From a checkpoint of a small contrastive image-text model.
Model: encoder norm layernorm, text encoder activation swiglu, text encoder num experts 8.
Data: trained on numbers of one to four digits printed on busy colour backdrops, 295000 training examples, 11.5 epochs.
Rows from expert 5 of block 3 of the text encoder, named by matrix and row number. Rows with one number belong to one neuron. Each number is 128 + 24 x the weight over its row's rms, rounded and kept within 0 to 255. All counts start at 0. After the name is the row's rms in percent of the matrix's.
# gate: expert gate (text_encoder.blocks.3.mlp.gate, 8x256x128), inputs 64-127
# up: expert up (text_encoder.blocks.3.mlp.up, 8x256x128), inputs 64-127
# down: expert down (text_encoder.blocks.3.mlp.down, 8x128x256, transposed), outputs 64-127
gate.42 102 [167 120 121 113 119 171 133 106 177 124 138 124 143 153 124 126 153  60 151 156 158 101 136 133 129  87  86 120 110 157 136 124 115 131 150 125 135 101 120 151 114 117 117 164 144 115 148 101 143 149 131  97 142 137 128 135 143 123 156 130 162 148 104 114]
up.42 109 [134  82 139 129 128 153 146 159 103 123 144 137 136 142 147 134 176 132 141 119 134 113 127  96 114 124 137 138 117 110 112 150 101  97  92  80 101 118 198 112 128 109  88 108 135 120  91 120 119 136 154 137 133 154 100 108 104 132  89 162 130 136 123 127]
down.42 111 [139 163 121 111 131  93 107 180  82 112 143 124 189 112 141  98 151 108 117 111 118 127 134 141 137 127 183 117 127 144 129 145 151 123  83 142  91 133 121 169 129 109 140  63 106 121 150 140 176 185 142  83 133 160 134 119 137 108 133  83 164 123 134 131]
gate.43 120 [170 185 122 150 148 167 140 117 186 139 134 124 171 116 167 106 123  75 154 124 146 126 143 131 137 123 133  90 144  96 139 152 100 119 161 152  98  65  87 174 136 164 141  90 120 120 128 117 137 132 147 115 125 133 133 123 159 138 150 112 126  87 105 135]
up.43 128 [127 112 145 185 111 129 159 143 152 146 113 120 150 124 145 128 130 130 112 102 120 116 143 111 100 179 119 126  96 108 117  97 131  64 146 136 113 117 146 135 125 128 108 119 129 110 115 157 128 149 118  72  35 135 126  91 111 131 111 140 144 132 133 117]
down.43 127 [119 134 168  99  96 123 147 182 108 129 116 121 161 147 110 118 154 100 119 158 137  98 138 154 160 111 152 119 108 158 155 147 106  99 114 117 115 127 166 129 109 104 102  89 122 112 113 171 110 186 145  74 162 145 144 110 168 144 114 110 146 159 127 118]
gate.44 101 [117 111 149 122 122 130  96 131 120 112  95  96 109 148 134 113 140 135 173 142 128  95  92 162 146 128 166 155 126 133 125 153 131 165 149 131 134 142 112  74 157 125  92 106 147 117  65 171 106  87 167 150 149 148 133 148 135 138  83 151  72 149 122 103]
up.44 094 [133 140 116 112 144 140 107 137 145 144 132 130 116 137 123 154 126 104 154 134 129 142 124 109 113 113 112 114 105 175 139 153 124 153 162 133 137 107 144 101 104 216 105 125 158 117 109 115 118  85 140 151 137 180 110 122 148 178 183 116 109 118 125 128]
down.44 093 [129 154 150  91 118 155 148 142 123 104 163 119 124 121  96 118 108 137 112 121 161 133 131  98 130 133 142 150 138 189 129 104 148  97 118 107 114  87 115 158 110 132 151 125 140  98 155 123 115 196 122 115 131 119 141 159 155  98 136 129 121 172  94 106]
gate.45 078 [111 124  76 129 108  90 106  99 144 126 111 104  89 171 123 133 104 119 108 128  85 126 139 165 100 152 153 151 193 135 125 144 148 149 199 117 147 152 130 153 110 108 168 103 113 135 173 119 113 146  93 130 137 116 161 121  97 113 137 139 124 133 144 133]
up.45 075 [ 95  88 137 157  97 127 159 153 124 126 109 142  67 165 132 130 133 126  91 108  99 148 128 126 133 143 155 103 105 107 148 125 148 108 133 132 153 151 174  81 130 128 136 142  94 132 134 152 105 151 104 156 126  88 131 141 134 145  95  91 104 120 132  94]
down.45 072 [ 96 133 122 118 122 109 146 146 121 109 144 102 168 157 120 117 148 100  64 124 125 140 113 154 152 143 169 126 133 116 151 102 117 127 145 133 165 122 121 113 128  69 100  80 122  99 143 136 147 205 121 100 142 101 151 151 136 136 145  96 156 143 162 125]
gate.46 108 [125 153 124 138 151  91  73 133 132 116  92 103 102 142 148 120 106 111  98 118 119 177 116 143 155 123 149 155 139 150 130 151 150 142 116 146 131 154 125 112 114 133 123 158 110 125 126 138  78 114 154 169 184 108 125 206 112 127 135 118  80 130 160 139]
up.46 102 [133 137 109 133 153 103  76 149 165 122 117  94 109 169 152 126 129  88 106 118 117 168 110 137 128 123  85 133 109 152 125 135 142 144 151 164 127 158 118 126 129 150 142 146 123 125 125 135 119 113 163 134 161  96 176 212 127 127 151 105  88 145 145 137]
down.46 100 [135 160 126 131 154  92 106 137  44 137 135 102 110 105 108 115 141 148 110 114 122 138 134 106 144 128 178 108 105 139 132 113 169 120 114 119 112 107 136 141 136 120 113 114  93 159 171 103 119 157 149 143 116 139 120 143  93 118 122 128 141 107 142 134]
gate.47 111 [103  91 115 139 117 119 129 131 141 123  88 132 131 109 116 121 145  84 144 207 109  98 152 154 110 105 153 160 106  85 168 119 112 130 145 154 105 134 139  99 120 104 158 133 129 144 142 124 107 140 148 173 156 128 153 138 122 161 159 148 130 123 145 116]
up.47 111 [162 135 123  92 137 159 125 164  83 128 185 157 130 118 154 155 147 175 108  79 147 144 129 111 149 140  85 114 129 163  86 138 117 131 120 106 140 127 133 160 136 134 116 117 129 109 134 108 132 137 116  89  75 115 117 121 144 110  89 121 139 113 112 133]
down.47 108 [135  89  86 140 122 124 151 116 199 105  95 192 110 106 114 114 138  95 166 135 135  90 129  99 116 131 126 157 141 113 176 109 121 141 123 116 141 152 111 169 104 149 115 132  97 147 136 107 131 148 109 120 124 140 116 125 123 137 136 106 179 127 112 116]
gate.48 099 [142 150 147  86 133 175 157 145 112 141 144  96 136 187 125 128 147 126 175 149 156 158 138 147 120  88 113 196 154 149 154 159 130 132 124  96 119  93 141 111 110 124 119 101 134 132 129 150 153 134 137 136 102 129 144 157 106 123 166 124 145 157 114 108]
up.48 088 [154 139 136  70 162 150 122 150  87 112 129 109 113 161 102  97 167 118 153 150 154 147 119 141 129 140 150 129 170 158 146 143 118  87 120  86 105  74 149 123  99 110 139  97 136 130 124 119 161 112 172 133 143 128 142 142  95 102 147 110 106 105 124 138]
down.48 093 [170 146 144 111  92 110  81 126  92 119 161 125 142  91 124 110 131 140 139 104 150 137 150 107 168 135 148  82 126 150 110 146  98 124 110 124 129 131 158 140 134 106 143 115 136 113 129 127 118 151 129 163 151 164 134  78 138 111 106  91  97 170 124 107]
gate.49 097 [148 121  96 144 145 154 111 139 177 114 135 157 142 134 123 116  93 105 157 141 152 155 151 126 115 117 131 123 129  99 104 131 151 168 107 150 173 133  83 122 146 146 151 129 125 178  94 114 113  96 133 163 132 122 102  84 158 119 168 121 115 123 102 115]
up.49 094 [ 95 106 151 176 165 112 113 138 114 152 127 105  99 110 111 105  98 179 161 124 130 142 161 131 109 143 141 122 133 132 150  91 153 107 132 141 120 165 117 164 167 180 117 152 136 153 132 138 123 114 144 154  63 134 159 124 146 121 136 107 126 144 142 126]
down.49 102 [ 74 124 129 126 105 126 110 135 131 165 151 118  71 132 114 151 137 130  89 121 115 148 106 151 159 125 138 101  91 132 100 113 122 129 141 116 160 147 165 121 132 142 126 129 118  99 122 137 180 136 130  87 128  80 107 109 142 155  67 170 127 118 127 167]
gate.50 104 [166 125 147 136 139 166  94 111 125 163 134 143 186 122 175 137 103  95 138 127 151 145 141 104 110 153 116 112 143 119 126 133 141 105 161 141 109 123 149 156 148 162 152 123 105 156 114  94 147 138 187 148 121 117 108 130 113  89  93 115  99 125  90 104]
up.50 105 [160 146 171 108 148 160 141 163  99 141 110 130 166 143 162 101 136 127 159 153 133 103 110 156 110 121 118 164 120 162 138 177 163 113 138 104 129  99 152 114 167 142 126 126 106 144 149 108 119 114 112 156 139 128 142 106 114 117 101 106  94 114  99  97]
down.50 099 [168 141 160 174 136 137 109 120 152 140  99 107 147 148 169 103 122 108 154 104 129 151 144 143 128 134 119 104 138 150 128 139 151 118 141 141 109 110 120  95 145 176 121 120 106 130 120 100 117  94 184 193 141 125 129 138 141 132 128  97 103 130 125  93]
gate.51 089 [131 107 108 137 160 152 102 132 147 118 137 131 111 133 160 105 153 121 133 101 143 107 149 130 121 112  60 122 105 144 122  99 142 130 122 132 136 112 129 145 179 109  99 166 104 130 113 170 173 139 119 101 144 122 139 168  83 134 123 151 127 119 113 128]
up.51 090 [118 126  92 120 130 160  97 114 136 128 127 140 110 147 128 129 157 126 164  85 140  99 123 132 148 123  96 129 127 136  98 115 141 124 148 126 130 147 120 118 184 140 105 147 105 148  99 174 147 120 136  91 122 105 162 152  93  89 137 163 148 138 115 129]
down.51 088 [150 144 150 129 133 139 120 139 137  95 145  92 135 130 147 134 105 155  99  84 121 175 147  98 149 107  87 123 183 155  94 144 186 110 143 139 122 117 150  96 151 142 155 137 133  87 143 127 102 160 145 156 144 152 142 152 124  81 145 102 119 111 150  73]
gate.52 105 [164 154 138  91 128 143  66 107 102 159 157 121 195 124 113 129 136 143  99 128 109 110  83 151 163 152 149 128 123 117 119 139  88 118 106 107 122  99 114 153 100 120 142 103 116 115 132 127 146 139 128 131 120 108 129 116 173 127 154 148 119 139 126 193]
up.52 111 [123 172 128 109 107 122 104 135  96 148 151  97 159 130 155 116 139  75  92 157  57 109  90 143 127 152 194 172  93  94 142 119 129 118 133 135 109  83 120 144 111 113 129 107 104 127 146 137 133 168 140 105 133 114 174 141 163 159 115 142 112 105 135 157]
down.52 108 [177 123 134 146 103 114 120 115 110 128 132 131  83 112 105 142 138 183 166 105 158 148 142 123 148 127 111 101 143 181 112 144 116 146 119 111 106 132 151 125 163 173 105 155 134 128 104 111 119  90 119 198 150 162 126  98 116  97 107 103 107 158 136 115]
gate.53 106 [165 126 121 108 132 158 135 123 187 124 149 132 163 145 101 110  96 138 132 126 123 114 109 128 131 109  90  98 100 165  94 113 142 122 131 133 156 140  72 143 155 131 172 130 125 120 113 121 134 133  97  75 112 113  76 110 115 136 131 148 150 161  64 120]
up.53 112 [134 125 151 150 140 158 137 115 123 138 113 105 117 129 129 125 121 140 110 112  88 112 157 132 105 145 128 189 169  89 149 135 124 111 142 102  70  85 147  73 134 101 106 117 163 112 142 154 124 118 115 139  94 131  91 141 122 116 102 174 125 145 153 141]
down.53 112 [128 124 125 128 127 103 126 134  85 132 135 145 119 122 131 122 161 132 106  99  92 109 115 132 149 134 162 140 111 138 128 126 109 140 109 146 133 177 144 164 142 118 102  82 101 115 125 145 176 158 157  86 151 141 136 142 103 130 114 106 163 126 137 136]
gate.54 063 [110 131 129 136 125 105 145 114 141  92 106 113 128 143 143  57 124  95 129 126 113  72 101 108 132 113 136 154 115 115 186 165  91 128 156 145 136 166 108  55  91 128 143 123  85 132 108 165 150 113 142 141 176 138 146 165  90 116 129 143 111 164 127 122]
up.54 063 [ 98 102 141 164 137 136 118 131 105 145  93 127 122 140 157 116 141 105 119 122 130 160 108  92 105 121 115 135 126 138 168 109 110  98 141 127 136 134 134 112 117 195 132 134 130 104 102 138 176 117 116 151 172 131 159 158  95 133 135 180 130 114 166 146]
down.54 068 [131 147 130 112 104 108  92 134  99  98 137 103 120 132 137 132 123 140 110 107 151 157 117 132 161 101 137 109 147 140 102 172 147 104 157 133 123 114 146 115  91 167 144 158 115 117 136 147 122 114 114 161 124 141 156 153 117 130 119 146 100 146 173 136]
gate.55 061 [115 173 177 131 171 130 118 109 113  87 202 117 154 130 110 157 152 128 101 105 114 148 126 154 141 137 139  86 116 123 161 174 148 177 136 116 149 117 106 105 103 160 170 126 120 119  69 149 149 164 143  98 163 118  96  88 120 147 147 135 122 110 152 170]
up.55 062 [115 127 196 169 150 120 200 118 108 150  94 117 144  77 124 110 132 130 145 118 144 122 110 113 114 100 140 156 145 111 161 147 124  92 114 108 114 101 106 139 115 170 180 178 127 114 152 106 150 164 180 132 133 120 116 108 116 162 106 119 161  89 142 108]
down.55 057 [143 135 115 110  76 132 119 121 134  96  85 143 133 132 145 106 105 115 119 131  70 110 120  96 103 139 135 144 130 141 136 154 120  95 109 108 169 102 129 151  98 132 120 125 122 162 112 106 100 126 151 135 121 186 116 164 106 137 163 132 165 148 118  93]
gate.56 115 [115 155 137 142 109 134 153 143 149 140 149 158 115 103 134 120 128 124 138 111 139 124 138  77 130 138 106 146 124 183 136  80 142 126 144  80 102 113 145 149 135 125  84 159 107 112 134 162 104 153  98  81  94 136 110 169 138 130 115 112 160 194  98 125]
up.56 117 [137 141 140 115 169 152 130 125  74 156 118  85 102 112 112 153 125 146 147 102 117 159 151 137 136 110 129 104 130 146 135 128 133 122 103 116 103 112 118 101 143 165 121 125 156 136 167 130 134 112 139 164 109 121 119 139 137 126 198 128 110 111 139 159]
down.56 128 [119 119 119 159 113  91 160 126 135 114 108 177 135 115 123 164 143 109 130 119 121 120  94  97 180 133 171 115 144 137 128  97 109 131 144  87 132 173 112 171 133 118  99 105  79 119 114 126 132 154 143  92 175 118 163 186 133 111 112 127 160 149 111 123]
gate.57 131 [143  91 105 120 119 152 122 122 131 157 121 111 119 157 103 114 132 165 125 114 142  81 135 142 114 156 109 101 142  89 134 153 112 112 156 124 110 136 145 111 171 150 120 113 126 148 152 130 139 114 115 167 102 114 149 112 117  86 128 142 116 145 126 159]
up.57 131 [110 174 165 120 154 134 128 115 110  85 132 137 143  85 159 146 106 108 127 140 110 159 112 115 129  83 157 132  96 159 126 117 142 125 100 142 142  96 114 150 100 105 124 135 123 100 110 120 111 142 137  91 140 146  92 161 136 165 132 119 158 127 127 112]
down.57 120 [130 114 126 150 142 121 144 155 123 158 128 184 137 117 128 144 143 143 165 129 128 120 128 120 105 143 156 133 100 127 122 127 116 148 131 102 152 167 152 163 156 151  91 112  64 163  88 139 171 107 110  86 127 128 124 133 125 140  94 101 150 126  99 149]